{"arch": "convnext", "model": "self-supervised image encoder", "dataset": "rendered scenes of toy objects such as cars, trees, mugs and chairs", "train_examples": 97500, "image_size": 32, "crop_scale_min": 0.2, "horizontal_flip": true, "color_jitter": 0.6, "method": "simsiam", "isotropic": false, "norm": "layernorm_no_bias", "hidden_act": "gelu", "mlp_ratio": 6, "layer_scale_init": 0.1, "inner_norm": false, "drop_path": 0.15, "patch_size": [2, 2], "depths": [4, 4, 4], "widths": [64, 128, 256], "kernel_size": 7, "projector_hidden": 512, "projector_out": 256, "projector_hidden_layers": 2, "init": "torch_default", "residual_init": "scaled_by_depth", "optimizer": "muon", "muon_scale": "spectral", "learning_rate": 0.0093, "momentum": 0.9, "nesterov": true, "orthogonalizer": "newton_schulz_5", "adamw_lr_other_params": 0.00076, "max_steps": 15100, "batch_size": 256, "epochs": 39.6, "lr_schedule": "poly", "final_lr_fraction": 0.1, "warmup_steps": 750, "weight_decay": 0.01, "adamw_weight_decay_other_params": 0.01}
Rows from block 9, named by matrix and row number. Rows with one number belong to one neuron. Each number is 128 + 32 x the weight over its row's rms, rounded and kept within 0 to 255. All counts start at 0. Numbers have three digits each. After the name is the row's rms in percent of the matrix's.
# fc1: MLP up (model.blocks.9.mlp.fc1.weight, 1536x256), inputs 0-255
# fc2: MLP down (model.blocks.9.mlp.fc2.weight, 256x1536, transposed), outputs 0-255
fc1.592 101:131146130137118093155147149091116132125148080143174153106117143175154149129045113085111119107104154120125140143148087156115083157146133158147153121190125135078120070135130108165167146145117109184137140136175130123177090133149174048112155150129164121163179125113125171117160126164122096145116114111139145060120081044134113069097144144134178015101081174105164127114098117087120146112153142119168169109118090092119093170000141130180142146106134114080154132168113110115165168170171107157146134112099179102129138123143144140178108154112085075110119155119091095096133099159136077085134159211109117103153081129120121120125123119101143148131102191181102170185144133159125088137104109136150091099106136128145107119045135166138149149039157124087127084141150094145122184152115108
fc1.593 080:137077089136126104109125113120170158154130105155119112149134117162138166119075148153138151103106090164118118159143094111160116124132157118149206070099141102146153174117096192119083076088110129132100099102150119129164142117195146129090133142148104145121137101099149126191090088145106137113048103156154116161102099127137202123110116139172124199131128181179120150112147172144164113109099099190108117118154098111217112165119106151037117064177171126072155141082122116067098143128085152189140092143177069132120135179130145161118058134102185179166122135186101101139130136107099079088119139167134105103131116122128123101133118111104117186116130100139120147140104053156170108109117149156138136091146128164122161123151130163107096131114185171208021148125143126147143147186071067
fc1.594 103:151125134091106131142119166126110134115172152072146118183131100153111214094111109113128132101147145141114102145163122107128159095120122122079101200152155167114148154090153155085126180123092116093149143096181171139128149149106152134085124071130102106102100135111105102123042106162124124110087131203156139147141182158136055089101116120155099058111104078084125102095139130126096122115077126086167133143145157173154078138167135168157106165119156163120151173226143157138149162114179122149153127147112119190205155165138130092150098141130047115027147084092138118111125187135091188118137177110087114134141129139122157151112214133178080131076179134061141131144113115141110118140087118164132100120146120113141086111154142124124127110187027161112125111097120097129111176155132177
fc1.595 098:130066165114133127160096157151178148114137080098176152116140055179091130093105085153110170101126143108197125137088123127153182107173177108185125109100098127134161063134171191155118085124157101089125112144145149094126156156162095105103121147131131156089150112148090159157188104098096106101087144086155153137099084089162155126181158117145136080197163063157162155088167132096101138120087120182044049157133138157202114117129131166063111127220097115139165106165151104143115161095132110104118152119097102180118121093151203138118137093084125129175123156097147141141094132091124139146145141126124119141107135122201079133095127140130129135182126125131114148103170082128163104096147134141172114118092131059192139135065133140110181096127156138138129056058136145083118078123133111
fc1.596 105:143145140145139140122074132170109136145129069102158158170074149134121086154098130161126110107120183146142186178074118135106090146133102143108103143105106181122109097107153167089085133130162140200101061109131199107145123165161105152087107153102192192191129176174077113166161096073121131113169117121103113150158087185100046150091143143113131165103107122099134140196108109137187119138122156076138125126108072066166137183106093122150119123160129167103116134093096143139073110113125104129099190188133161108140175133156089140104137117130192164120133086194135084133131107090132109138092068149126168157150167153159133086091152099141105137130178122117154108091107134048124182141088104113108109168124183102108091166159161086184082090134077109121101107124203166166118143101096129
fc1.597 103:149103130162175145159138091127210093165118129130152100120081100090093123102129106115141149110163199039129108108051067146174136125142159193132084148080129072141095137149130141145166105121091109075181118093147134162145122121119118157107196121099074122117112115073087117162117153136090139143099161174132142141141155147162118087125112144087118088190110096127163061161133110146142146166074169052142106128207119167097157129158129081162125150079088128118103148145127100115062135162168159153122171128126139114131133178135093153162145122176169142110121085109179183120076119079119101068120111116150151129192116163086167116195113114162115116103152147137130127109121176131141112136136128131080064128150193084165151151111113137163127104101090036163104140081138139111082065086152153
fc1.598 069:170101166084083142147095166134145196129111172086218103180140169170108148096148116084083094155139112126129142133121184107166131161123159091164141137125129138125149111110168106155148135129177111118142097174116070172127063118112126131118149110189128180165080095152084129117079104171144124161126143145126087116069029107159080042153147106144138093105110132144166135172131138130106123129127099071093078107156130137134144172133140176167165029084158163103100146142138110128174128109098127135111109109147156158191083133098153139133144149084108166128096137145097110127148076146114191124107155133186217138115091150107114089152175103149152115159218156092153144131161177074115134163134125108118118106113085143171167138116152087149093071096125080125103167086149122179143117120083087
fc1.599 079:142158163143095141132110177091121055125139157147161142170122087112147175167120106203160130140140150090136167101044165140145175148112173125134111128117123067155178149157101141085094114149142159136086166110118163124123143099137098077130150081148107147132163120146083092061137106068111129118130167120148123102158098108122155067073190114085114111122146129120117105100104103097145142195079139138111200155118205058120088123115134135069144178138143065129128106109126127193180190147095082124160118132122184106098088151127149136099212080125168144159147153140144107133046138149145114155152203081096132146168126100160155140106158166132084060141159158139134111088142154125129110141155098113150156074128111098091098121169161083113145125091213120107122153107112066138109128146059113
fc1.600 107:086123168129119139088135116139143149146111180108114147121176140149164099128136138117139079113159112139116140105137099141127153148125119112079069169082121046139136140146136136043127142113168092166134124165097164144177168151124108215138077112127164184081107120099076114117129059134220145173150117149136089181110079114164112195232128154125142121134150118109070144129148162143076121153121080128093147088129117148142159125158121119171122120111100047151080130070103166104175119122203093169101084154121074089236122116106108105139148103133116142192152147125097121087141132222172173174109131133128151131120119155136068133168108145121136130138079173107089069132166144121107132097119121073115143131080132157055091130108137135131124112164094159133129143097185132137114141156117102
fc1.601 068:142149093114091162091090128100148134084225097133076123113097106149138134177125204160133127131111165153135143112135183108119192174098103052094083139151147086063139107137136156139164142130104115112151104144147145095199113118151152129071157149125141109095122156086134129158096116119112172155138148157142178133144141145132186192154165086148105105127133107109096110108141159133060110130155106103072148102119133146150094064168117183154120148113113249122164097097088076113115098124118163134098130179092138094163113075121155183157151155149118135089114125144062202185159132143086156204145139193125160100145148099116091069169093103100054172120108085152128168115092036124079077116117088137138146137130136087146155131137065105115155109110099126136120132131115135151150141120122114
fc1.602 072:108141176138145136134147164111085064152032099115115124158107153122138145139144136138164124165126114148078129167181121123113096105125134125176138122054038128207137149194150113168105110129117148161138077081150152123177106097130191129090145119154111120144164099154157119236104157157161125128122100106145165087107140076098179125113111156136135109149173164130103108115139098188112127186112152156137127142157086124094173114148112067072147108149139171153125175108130069140095146116120113163063086195098150180057162105140117152097109093105129171117065119140164120143118160093107139130154140164112097069149128113090127118067154089060124104162108092203165082088158131117128150147155091154127100166115130088099129105111118075153195146157150119179076097148163144094151104134108170
fc1.603 062:105157142145146115121129138092121115126168170157117096132095129048182185142151130153155146171131035100157103118116138163165117112126118131065118127103113149142095138147166113131064154091105118144146189197170164084091140079114152130142064099079166131110171131106142131127132030100170148152094165148122236113160141133089132152175095096141096091100149165169094113089154150149159115132101159116130094145155143190140103081151154105122170104065103144073144136106113116132109134161122159177076088130175164101098117125100111148106056097115223158142091120117108148119161138151125139106109102082129176096144179115121103127084166132146113160163172154210131180095162125162133101140145066154094124126103134161094104147116088100103094138080091118183043106144117126146110119126162151
fc1.604 106:044128105111097174147150091185116135118103107054143153127118175106117167142158128150156135106125125132080137135113115110194129086149131133156105058111117092129119183143108133139072130170201078141162085130106161129146164110122151155117202126109118145099132133150125170124153144150156127128085077067111181107139116087168153145140158144151103085139134136129224103112144123125151129112116173079135171098125115125200092077115140135140107110113165115118087092088204137090109120166138096098023150074171125147138157111132113100152093089115124156151193192189125189155125073123115107082150136157131117137143166117125111062108132117090134133133132095103106142223136143116148147128141139124109102116182145082153104140130089091095166114092151161114116165093147132147101130245085065
fc1.605 089:153174171123103127114110114120196133070161207116145117125195111099148157140108089108193109127143155106178202115089047141121100127076168132107072173118125140108044124127123133109151106119140096102123076118124108094135108125130134096092103141102091187168126129096102130103058141131193134127179093074111147121068056128107111114150080105114108155133146177119149088169150149221060160048133180107148107133137137147147078191179097140103138143113126101096115160159147150119106169136107129107129105145128148136147097143109162118105068117176154171115037131134156131151117163118115173088086109100123173101128139161137156115137152141189116073080135105094139146165166124107143146138052104142106108115114144202122082122134107092131107125156149157145080141169138082124167151070126149
fc1.606 128:112152128101139077111164190100120118176140136100112163072131104134077107136188150144171125166113085138056145136126127106176104057147121147100120122145096089112087125146116114089105116119136178130120150153117089056149119141137099160135167143114109117111101119133158148088141105097097090171147142111147125094196130177072131123143123114120157129102101057133179217161159134143189160127144182166079074075144093164109180235147153174099143095092158105123183116089110197100149097165115121170131104129088135152105131076139102125173149123121085091119140155140146154174117184165092137133114124099096085153129101108107139187112210104067077135132113168145150127082107114148153109143081139170097099164191134179117152088123121130048145154114129133085129175117197144140089100113151117
fc1.607 074:100105149118179144127115160136092115174102135131160104220136116122086088111176166108114105165113094105140105116156147090114146098102133099110178161146106173182130149117169123133114182121130126130120135053139131090157115164122113134133159123173102148143086149126117085180083143148083127166120199146113098093135142132161140073107082087081152110088116089146111169125129125114179099168212088148132157192124132134185191153131203087184066108102158143188105085141094159132090143108161092205107142089153135164128085178115102105135180154051090096131189137108104115122129087160113121164158143151089137080100112133159114067142114111101159107145118142124132121136132150083166047141124141168205158078102119150174131169146076155156114108065130139064141107116164078100113108147097132
fc1.608 100:118124148124118167113137110165059111122091079211101144120139093174181144130148118114126203164136123136111109087189149169183094165088141107094145170079121095094133095103157150185131105136130110205152162138118182121152083176099120184143128154148085157120122151131238087113088125132145130153158148124099175154181199063085155104071118107120115132124100105096108121170154155164177123186149133138131179116145072120132087122155164139076092199181134096111133144157102131139087130115085158085135146146103112145049121106103118146067181111096113131112112152149106206099101157157148135142075098122111139096076128090138105075113140134086158158089104176071147116199120130065153105099090133106070149135147131140171128125140082166128119130124141127125126130121102125121180095133090091
fc1.609 114:137103091141179128113081136111085128155242073159131153184120140142132147099095128177120134161116095120121133085143131166190139092127129144151122122230079170201114123014117072160069108150125119129113110147101113092131174121155142137123145118139164153117136114132112117134110070151162153102114112114161093153104109151124116124123076106117109157086133124097101176134144155185133055169148152113161168101149059101117088191145148118151064202206114142199122145147119128152130136066144106112125098127095150087153151097076160148175162117103155114116102127169166147081151165126156106092151109105149115132181096158155116114102088086108193109076117128104096192160137156105121143139129104147071153176081114116109113122146098117145132154158057083079138106098101131115185140142141118
fc1.610 092:197133107141081068157120120093126121079114172142115115094131140091114131098190150123188106125117075139159071149164153179156104146133178087117175071154162129111118141134118125126113115037109166131100126102145151133146102090115140111148119095152110151114156126114055128105137103206132114134155182139189151171180089129133150114133147128177138146123145100116156059113141111092140108074154139181079191139157174144236146144120193112098101098115142090067131129107113131175121132163132173123142130138098140104125124091140116155189127104142069146116103155156132157165188061103106086022109142118060101123157141132130166129119113114110121170134101124083193129204106074115133103102127139087094117138136111148130170115142085039156114121075140139111113140127135130065176157110163138
fc1.611 139:117114075097134107118130180097085078178147109133105117162096142152130135056122146148136147185128113197154086140126141178134118136172147109119127110105120189183127057098092136127123155202107168055096163121147161148127076077166184090077133178158106153133113115146129153151149086091189110094117047141161092125100203079156099136118137071106184132117074128075107116155172149141083174146160169142193153100140094116050068139152138141125132134141106088139169135160148193140079169157131135152090142077122112122133135174104138150106114108086141162100132103092140122170117202174168129103170086163147131176183132138112073116159100161160116115084130128092100125092084133132129127098176148129147185100121103126123166106158091144118098153128104128133097141095078090088152123066152115
fc1.612 103:159122134124117087182192099150165133141106165212122118129130145124134094117087121087133227181093154137142138141105105095119097119104123091158121176087081133141145106127103118035109135096167148147105150142133070120101074162088150118160088171175072126124152104143121151144117123146102140138107083078149109132071124143122194167195090140121123183146085166108159109088104115120108185141128130091141149143153215091112133177119096091159127148112124169122104123199095094159109112033129092129173111095135109133161140142100210162148119160098110134133108117159098084125122115129126046100121061171138153089180161121143178091131142129125121145169113192127111135128108189090161155091105147136136174165113127159117144122090105129127133161103188127173137084136127183128053069083131126
fc1.613 071:123112123162112108118067092172086160185125156110122125122115103162150071124054131150069166106160156122054116111127077191103153115091112091073127094083160102157135087128132181139136145155135132119181159119105175116157188109116111135059100125121041152144139094177126152144174094166122154187222104094112136135121142165052092099159106139096119119145098110085162116167184149148064156120129149180132155126127094099075098096118121228151125113175077145212144157115136142127113103155178139092187117129116146088086132153155177100189085117172127168103165149107106144143126175161123109093129139123096115131177142084165124135130110103119110147066159129080100136139126141112175119179166161087144134127136099146104167160112140110141158114121098128125109085126125079119083085179108093
fc1.614 068:156135149115182094151021132135093103053165166161157157151158098100156191092097112159128225186116157168107117088064123112171144126137142120103048109179047064104098094116154217099125104183154083066110122144158121109160165086118120067086091122141121162152100108105063099093103127164128169100143175113165144119124127118122095088121116168140075157167133123133120154229137057155145100112135095125184162129165111132162131176109132137147096121129142146109098103111135149143100120171107099116115152133136107158085135171160166140175122145109120134099088106180111124154067123139119118183100133154117160088133143166166151111121100128132091135152183136123146124132163124112115143107148127129118176204107169116171081117152073093134089115118143131126136163126128168141185103107085138
fc1.615 078:142164166166134132140090178111141124117085140106181082121156138117116160139078161104104125169119140119145122131178116160156096147155162055147152149146102110117068077094086103109164098112139108120120124138117158071090133154094103097178106168193087129196149115165153130115121121065128162164114093092126091076145122156119175107115113096130180088101125156127095141102116129094141126125107131160091135124111241061098140092115111105176189098085077091161090202124082109088091156088138110140138131059149154084193114153145179115109122157112116142088123109172112080128138145128134107101147130122186150154129153147152148164119082199159111140166221136092084140105111181089106165106111097117124173159094193147077135126129090110155174150105122158174065101084101155165088093094148123
fc1.616 069:178137138072204082182110179172094127147087103136170109170159111118126142108095137077208095128115116109162079157175143087135125110107100147146165186090080177153146131146115073130103127103145147137125144115146181105155084119122150115157159192114157066055116145149133093118130157065121106105105099124060135160167124088088169176133144112147147127153167162093125169126175061090142124097158051108183172139132074181178202183133080100119109135099138125134109111118164160111090136223097172164131144121178067141127088091111144119070126124078171189180124114121119171167173137138164110092127136086123111131117126076130121169101109136129093131064156139111170106128133135117118060089146144121139134144103094107094117138121087136106113142145183145099086126126161124106141127143185130
fc1.617 104:209151125178143124089173132155159096143124153176141163132116136138131125137138135091118114183142017150137105159135128105179075099129075164119107088161114220155144153141094128106139170135109157190092120162120136139137156078091088122133133157104094110093082091226177125145146096101074113161158118159078127084080131091160123076148101118135112135169178134098107132167161167104147140159078086144125130172119124106082210172199171121167108078072051129153121113153095124100111145135165142144129140210148170075179146142165105094086127129161131121115138172106085143140153142120140105134142108089144127096120127137109142124110125096129131122128185089111170105102125139166082108141121159079098119134153077127103139130111186092123175118077076105151081110126171120113075211131112132
fc2.592 091:114217097107132109126136074192162140088195104128129144170167099090170136138146167189136095116158215109148108132131156099191139118124142157098097133115188128164131082171147144160096047113111108226092058163112104133135137102126135134111084146125149157163087158112099094111144093136080105179172125143169108141137131138122082150153078210125160152090123179092153070035127138083194119180131135149110142076114145101175106134142147123119095130128083116099184188082122131120126154133152138103125125172153145138104127125136144086113133182141151122141104174095118144100142086107138150165099192153120087075105111092181105144151147199154174151123104108128124104130138141116050123127147102116103145132159117110134103173088151125080105195113142143126104111124054111090117117139183140
fc2.593 083:108173096127131079193073084148146095125153115130152101141106114147134175076096158147110089158147082124103169074137012123097071110175139168156084117176119126113122140083078173138076122169160133098093082137110135155102182153099159113145105088136209137111125130120092157054118136095114130116177091130175110104147026143171104093131156153152126107130170143122146158158134147087106170116137161165126176129056102084093091130101149127096064137078132157133154115159100117081132202156127148106208185170115058126123124070102119148156083077145130202131124120138085183130074164134102084084142083136086136124124150101151128122117132143067116097153129135130133148131165106125142127141127082115138133128174093110111134155120179129106155142194143102108101135120129150117153090114190128
fc2.594 102:161113124120133135134090095066157130132121152132090089042157149142073101106146135074138113123120165096174122155112151161131114127105144114144135150062114118174188115087091172141121154136102119164137136132167096128121113156131136102150166133121163154112153132121153134116101130120190047103117161216122069140084182124117111124161143183137186186159081178092086128112132106161096136159125138159146133139143176178066171146139142111128120156131100117033110083198124106077116122124065109129101161112201171137128182162137129103111158156144130200139143116076136114143117120163131030050108141125156168110136122146107167159111140116124067071161149141124146146111086203132126082168160084150138073090132122171138150163172170127141093108180150133147092121167115153114058150123079136
fc2.595 092:094176146165139131149088112164093131155183156183060177085079128159138119090100182086097132131114141167117093147089095118139091112121152082119154111074100096118124079119139092097085213131108133089117103067119095187094126179125097151143127116186213152156144097142070077140122201070143134127088151172124118124147146178142071186117146158124136149096136169150099137125216114162109144166141161194133133141113121115099131252162151116099107150131157128131163157171103095118098136167110141129196079125115083111149196138142124106105138106173098145137147168140075138118124096118110147127137172107114112167117153128141120149133171127139079097165112111102130194117141110093161120127176135100119042161134126151124196156101104117136141133113153148086122164166179117174149133094168130
fc2.596 104:082219073147083176121223115139151132095129113087089094147127136152122161151129126184163110137112122130159117154129065101058079111118162129120119131179164117109131199118136201116103129173123149104173120123110127151081146113188155107126126157090135132117048128114165148147092159137139110170127091169142133176091108128159160110151189138160120102125181150145110137160069087078131138081224180093110130035122177182164133186103097123154139127114145125158100126114078129122127080154103115118144168145097164154141103124138147184136155089105108142153152132152101102098107126182110110100121112154179093098130087182153161209084145111152114077154197106142148134126131110146144107123092173133085104120109106090091070091120139124146135163152155098115156082166170079166126073113143114
fc2.597 098:156170123082157142153153144138160158127144181159102166146172114125129114042154097147151164088103139069103129152087152124106112104083133146111151138130190173120128124092123137128135158135176108157123123085158161070091152136170200108140130172067090193169125150110060155117103092145092166121165145169131160143165103137099089147131135107062147123123153140200133108135093117135174160146102135193033119131151121196150130144117149137124109158149119035132091107124112122147152103128060106123140154120088142094089110079129155168129129141141054099135140116112109161116119139134108133118178156050122154173119142126189171070080158083083082122153162169105188138087111108103113170109126114103077197142103148057162146102121152104104159090147107168142137148151128171160187074110088156
fc2.598 075:126095120142103099130119150225146125147197112131141143172126152118149133076083110178106186135135183079070134128152157052173131109120104134134105160147073126185168128078132180149160141147136126100139105118143178084120091108144162103105110093056150116087114111154166124089143121064135076103166148166194144091097170133137102122090144113140166178129145176120156065153086121140123099135102059118101137174146167111146169117113101050120155095199156112153135116108153091150064107142111152178089180124135138173067090133089174155185118127132131094114140134106156121088097149169165090093145127166112110123119178151151130209059161132168129121185197129135090128143158136150121194137082091091109148173147147171098187150112139135122129096128138102112104146118162132116134094131065131
fc2.599 082:109143078146170077079135170171140182129160153113116148144152155110117080075073101124112113143173115097165133149147075082131192141126128163151141152072087053122090146142133096058140127130073106176132095112135104142072106127145111110159129124142116183156176148100139161145139132149140100106099140076124094121115171102137135136174111146143151076111150155157132137152186074111148184137116091206129123155121167135070167115156186140065146069138120129122118128177134109181153142159116138103176169132134067081180143122164090094086158133109125179140148066144103189125107153122164136085123101124136107119178116119064135159130088172167132142075181135117117145164198075127133166072106061113090086084142131184147112146105123125149069108115139145067066128109086113122124095051159128
fc2.600 100:166118143139107134098129181118099137145153160095082151168124084142101101174141115144138131131219145157152092130143094112173164098131166132134148127180193130174067169165106101139187168184094151101124132129137117167115146090149164150141108166105106126186102135192131158099113141182116073180086071101127126149089171183111133091168142082114105145085171133132152099060149104192105098132222096126117091073098111122134125178142179097139100103050101119162111172125089152085081135151178143151124042128128166129144106115157130131159148119193091107124142081150181119126120054088169107129128112166128146072105159100163087128143151162169097138123172139138131105118104166119067130113110117159134134146085157157154093127181110145114157150150158059150079166091116181150114175145119114
fc2.601 067:153163076062167229106119164110129090153121095125122145109131091116103181129147115173139135131107150108142070082131164145125145075162182109111164125141130170131150162128179060145068111138124159110117099165061121093112094149090101115120152110108121089122156132129172068105134115154127161155102101155061080095129138157143107117167148125092066149119150106178123171096112086061170156097129136048156106079081049135107071078052108130152099175061111128101142125141089099126111096190077105145175116139094115141178138113137122135086139173102075124144166140096128066105092144174115159148150145131121136124084134149128129094143123113074098100073128091141128113147134133133140097128147168087148131135101102090177204101149168112116129114110116104203099154145153123204118084071129102
fc2.602 069:126085110149182152128118138143127167131178122126141126186102116074118148118201076083160120155188054108118150094136152158106125150127142160156194133116193064104095136102128153128169116172192151129155141152178186110144124100127164113110094145182177152126128099160081060113087174122141176103176085157113138091105116108103204143106123141148141098128135091157167155094110122123173185124132169172134111085136131088132017096098078151150156198082179119118097150162198114150144107143178115075118088121085111096109104124105155089098149112128104143160185120151101141178116146161099108139177137062064118129119106113110070144093102114101119157156092153125137150170200130136116101138125155116157094120129087116129133124170076095168151154065105154146135067155128141129113119170158121
fc2.603 065:109050141134219094104134120098161120142134135116120106092109168102157118132142135103109176144160109153161088197143130106144140151080144060143171135149137121080075112154139134104196113086162135103156090143086104162178141102077180101165079131108139119121141113121148139158112129061130124091122129157104083085167142124059182126159153122030095122140127107172132170128146172158136097137095119156137039175138077170080154139124140134094129148130136163197156095125120158141131160165098160100103164161127134128099107122121088149113097153111133121129142153177150150117114190181139166133117122188180157157154103102080094147176142120068121133192167101126164164176187124128111143147171093208113091085128162085103175102182137147139063176099064158124097091155134157094127134129154132
fc2.604 099:188129132140110165133130141127105107108150211126115126074132166084096165161187072073122140177106079114107085126117127165120163114162150126112161107108152102152169090079097038131191114065132106062102153145110064143179147088136164091156102076127155178124066168145138157120123168133117141062169049079083126120151118156154155169175111162133130154145132115141087118101099125121070158125141150131142177109168147111148020115161092128105095125094091117058111126163117177194127111167106117088161110111173074102134137131114116151159102100125102170142136128177135107156150088089126178158170126126075160115125161138138092176095121135110162125133167118122135095144161117135132142156122089184120131123109062122129167138157191175092195131160152113161166123148074102120111119094157149
fc2.605 093:155083158126141115096100105162135189127154100100154119110128084072137130155101133089121145178145090133152146150118134064142171190130081111111061206153149077114062127131115181110123119138177095123151119135184163137117095154099145111105086152111098100114153146163149126086067083191145053120112124126088154098190157123149184193128148120138078114148130149128189090154140101158164114154146124126154093075141154126128208081191174113136154171145116153167124093160206090092150132140131164065137091137166116166150150134126098186087101131122107151114123170042132143134178098141156128111107092122112125160143129151182052144143131140124171096131129095134108149155070173150139173115086094129149131103131190167116135175152161137144167113107112097158164208180130143140089156140091159
fc2.606 139:158114120149089097093225117171087162078112127168133170143115131132125145088082132144150125161156183126147156164122124159130121164101126092173100111120158118135144133134110107116110104099164116091200101143161199138156095191104140090088107167113142146139121137157142137150141102094137163143138151133085161119156196184128180107087079115111091068114132096136176104065107159095090103105138125213172192176096165154123153108202136174163137157090121127115094132091149110126130131100117226076134125145152147144173125122074143081103111136045096186096156148089155113157188132121132137164159158118136097105051124134167118071147162114135147121140129175058198142093143111154140114148069188185161167159096102128119128102137108180128084143121142162123143162143123162081134137092145146
fc2.607 079:117105140104075153126174082113113170153116114115110196107134160141061119099151078154168111156137108155149137048113138115104159100154121139180095110088078160156088107173111090160143104134158154189149228120062158062109119108121131127171084177122180179139116143148089137121125163141184083099108122151154183148151147100120148132110146120155121129156160099097107091137198175142094133144161143157163119117074178101138168036132139106058190107147104137142129091105137141107143111118154174101105163067121133134082146124133168080104105136117141142141090233096175164120236143137148164112145092121100146124123111143108161093101125104128140149145107100146120062141099117161149110100108042150141134095083110150101152135105191110088145112124139142135129106157153075139101119158103080
fc2.608 108:098119093132131111174112106089086128121138128177128179114165125126150120132123138125134148095086177135153106142121110116106078165080102138115120165166129136110139105117127165157153132090162206133168103159138136143147185070148154147069147150110164065088142148101200149115183128071149151162106137091111103096158153114113077188183127095106101124137119147150171129169132137165119113120110054147148096107159084148122105158123158104136154091156123121179182093137135115088134099136144175130166102169060112175132060123130129195092117081047167134164086082118187162125089072152116141120164138078156117130093122142143171056148123156113173167108140131198131210089162098101105163133115162176136147074134124112130111157117108128131232145153079183129138140103161162078123076075112087
fc2.609 110:187130143153138148143115108139088133118177159180168141091133106156142126102091087148189083157186079100146161105088160088083141157145140068114178084161164111113139129101130110131099105106125036156111116097075145094096178122159087120143149143107121141117071124145082145109159142138091130183156141117147132146164112144103073141189150203153124178120142143133181187112167066119182149139107079143116188178136141173174123103092114140160133101105131181108148092149121111109118174170115158122126126119113145115102131139070138077078097082122116149121131069060103161122175118120207105155110119120114130191155137120099183131122092153093143113162157119193121175042130167175134089126148085063170152080113138140113091117111150119084063114098145129168177142145121086157107093110170087
fc2.610 093:127101122130166137205062127142146167140136105056113141142109128135148126081142158097135142143077124043172160135166187192152159134130143067143121102138154139069139130146158084095077157114182073170138091165152135078065116143088129127100111142155170172094151103155147158145115161108135120113105162141157129055139090087117164139100128084172109085107077168102067094163160127113092112090083133096168112119110047166113145154157195116124047129131169143144129123109118101148183137098064132095060117163099138153108135129096125162109121094093084141121122152134145140163078154121096120145142136163098132091156077145199169150154142146142180115119065115125115127133155116148136170109115147077103049136096164069125138149129123075119122067099154108143106122095165171061175118110093094
fc2.611 130:141108128147103146124128097123082114040149097151135125157055181166159139141062113133157071156139150073191082132084121059129076137111146167153120149147153111139120101157139106075118105078108188076148139125194181105136154183119087080141183139115121161136108142120078153160162090115148117088146143175095136177076115073147141173130073192132075073142130123136153195126164075099115169138146089114195120105174125137170132138153142059131128143101111075102146156163156135064151133147111139154147110050075156171139155143127129132119143107101147127142134064099147088116133128099171183146158105101137128185182098096177115147146122117134112215140086159114187119187142141120182113126148088107142123087123116135107127114121125138054093126103117136136182089095153110107117123106143166
fc2.612 106:101133136114118121083145148099089127137116156111091175115076077152134173108157149096137140106145146134132043134126166101152091085147088147171100175145150152116103082080113135104168149154130117091112142165097150166149130126104105143135178135186167174168111146133171140149108198137056123178142117126148071147149169103173144107066160173137168126101183109180116134095181156164159094160065121184134149157064118141137120103185127142121171137086178119183097178108095155167144127144174122137080162122146097131108122089141132103156122088159118083139067092169097095148125128064125149110139090086093172095135130109178121129161104130152092146148144062117152123137090122149124159121151068102165102096142166173140071123136076103107105135155142109137156150071065076171124114017059154
fc2.613 071:098150146123127070150104075042126087068104140097120153158119160045186162093136122087090100134119182098109114146099141185136128156135082097104201088060112059117178115175074125126120118120127134125137119134166117148177126127094147117134113139116117130067097126146122158135106083070143149118088091076117105087112087125121161165168091128110137120161064157121166091131082106158197132108156110074123178158178117144133089154185147090126116119159158159076080127149144160135103155112194111180169108154130116071146163157144106147185118128122130177160122105180182112156140101094074106142144159133115147125169119075109118125112141097173128162111206119152184096203139121095129141122094165078127126157184156111125072183119149097109146107127133121101133111144131119122198138145060081
fc2.614 069:107129098177162146134153154159156085094149126146178152178103155185131142187110085096101144106182071098128172142133109044140191123143148110105100142133161093123191133119108165062149124145126142127138082112099093108180171090123131131134109120124144125134082135175116175109131160155112076146111112126162130133134027093127099085166145145141122074101133192173170136157186066108141171141166167133158133072177163158086162083098116178114112175150079112138151128145126121142107118148155148145168136102116184123155182093170159087111126095071166182168070104133105143154118111176112114133144113113134156141129172127106125108144125073131143155159167136177117138079094145103136117110096133172127119156152149181163112111133232170137066124104134077108148109128130165042181116127049132
fc2.615 077:147157099206063141168151137162166148143086165099141160108141137159050108132143136105148132147099111128104065153109060124105084065143145126134106185120132145107146143093157075079193125163069158180097112145119122137074124171126096157182086111134062113125104147106087183184074145141192186142133121107181118126105122132140143141129085115140092167144217171162124182147220118169170198100150162152093109110101100090098191092132111089107121132122150153141129149094139095098157102112184137110088150129098071135138109136167086089162165133180089104121117124150169126155140116115097163131134165133146083126082052099149142118140085129146164177148147162130124104118146062126122132070211133137144139148136111183100102087082101110118106141125133126133171143122113070143113133143117159
fc2.616 073:136140129088170149150104153137146120145145137168082099154143108073182145095104115142171118115100136184152084068077165185172140109116110195159109130147127192105123077105133105100167092136205110128156145137136138084140149093174110100122116104160113131129155124171170209121135112066099127195135092142167136100129123180126126102194109141128084077127121112146150073127077136106133133080103128096163132123120171125156066137075147109106137160132104134183121078081176088120195135108133144110105148108151094164149147153122131075174070113153136129163102132172150123143099095070101126159127123103073087128122114106179118131158197155147074095070080129102139145178202142077162120140082120127138133112160154143136065174198134164081068111154089147165144115079193089107098102129148084
fc2.617 116:111104155093156071075130078116155149123136069176084189174124146134164070130064104125093128134145180084078131095184123142150148137165144200150104072112176120164168127182174165088160140122124130169136064135114081093098133119065127130153133164163092076126103163137161131168158151113108052109151096110097109101133073124086096152118139146084124112066134142119137122171146166128115099140149095076093086110173149116115145136106126146105183148087131092060167143109157115142141135143155080147088076077119060181117164117119036156143141117129198186129134169116182134115096078147122091154083129117101133133111112082108138143169112122146089131097096165118130035106112155121096160065106101108076146142168134119075160111106121155137104113159138142129089155134110077138110159170165129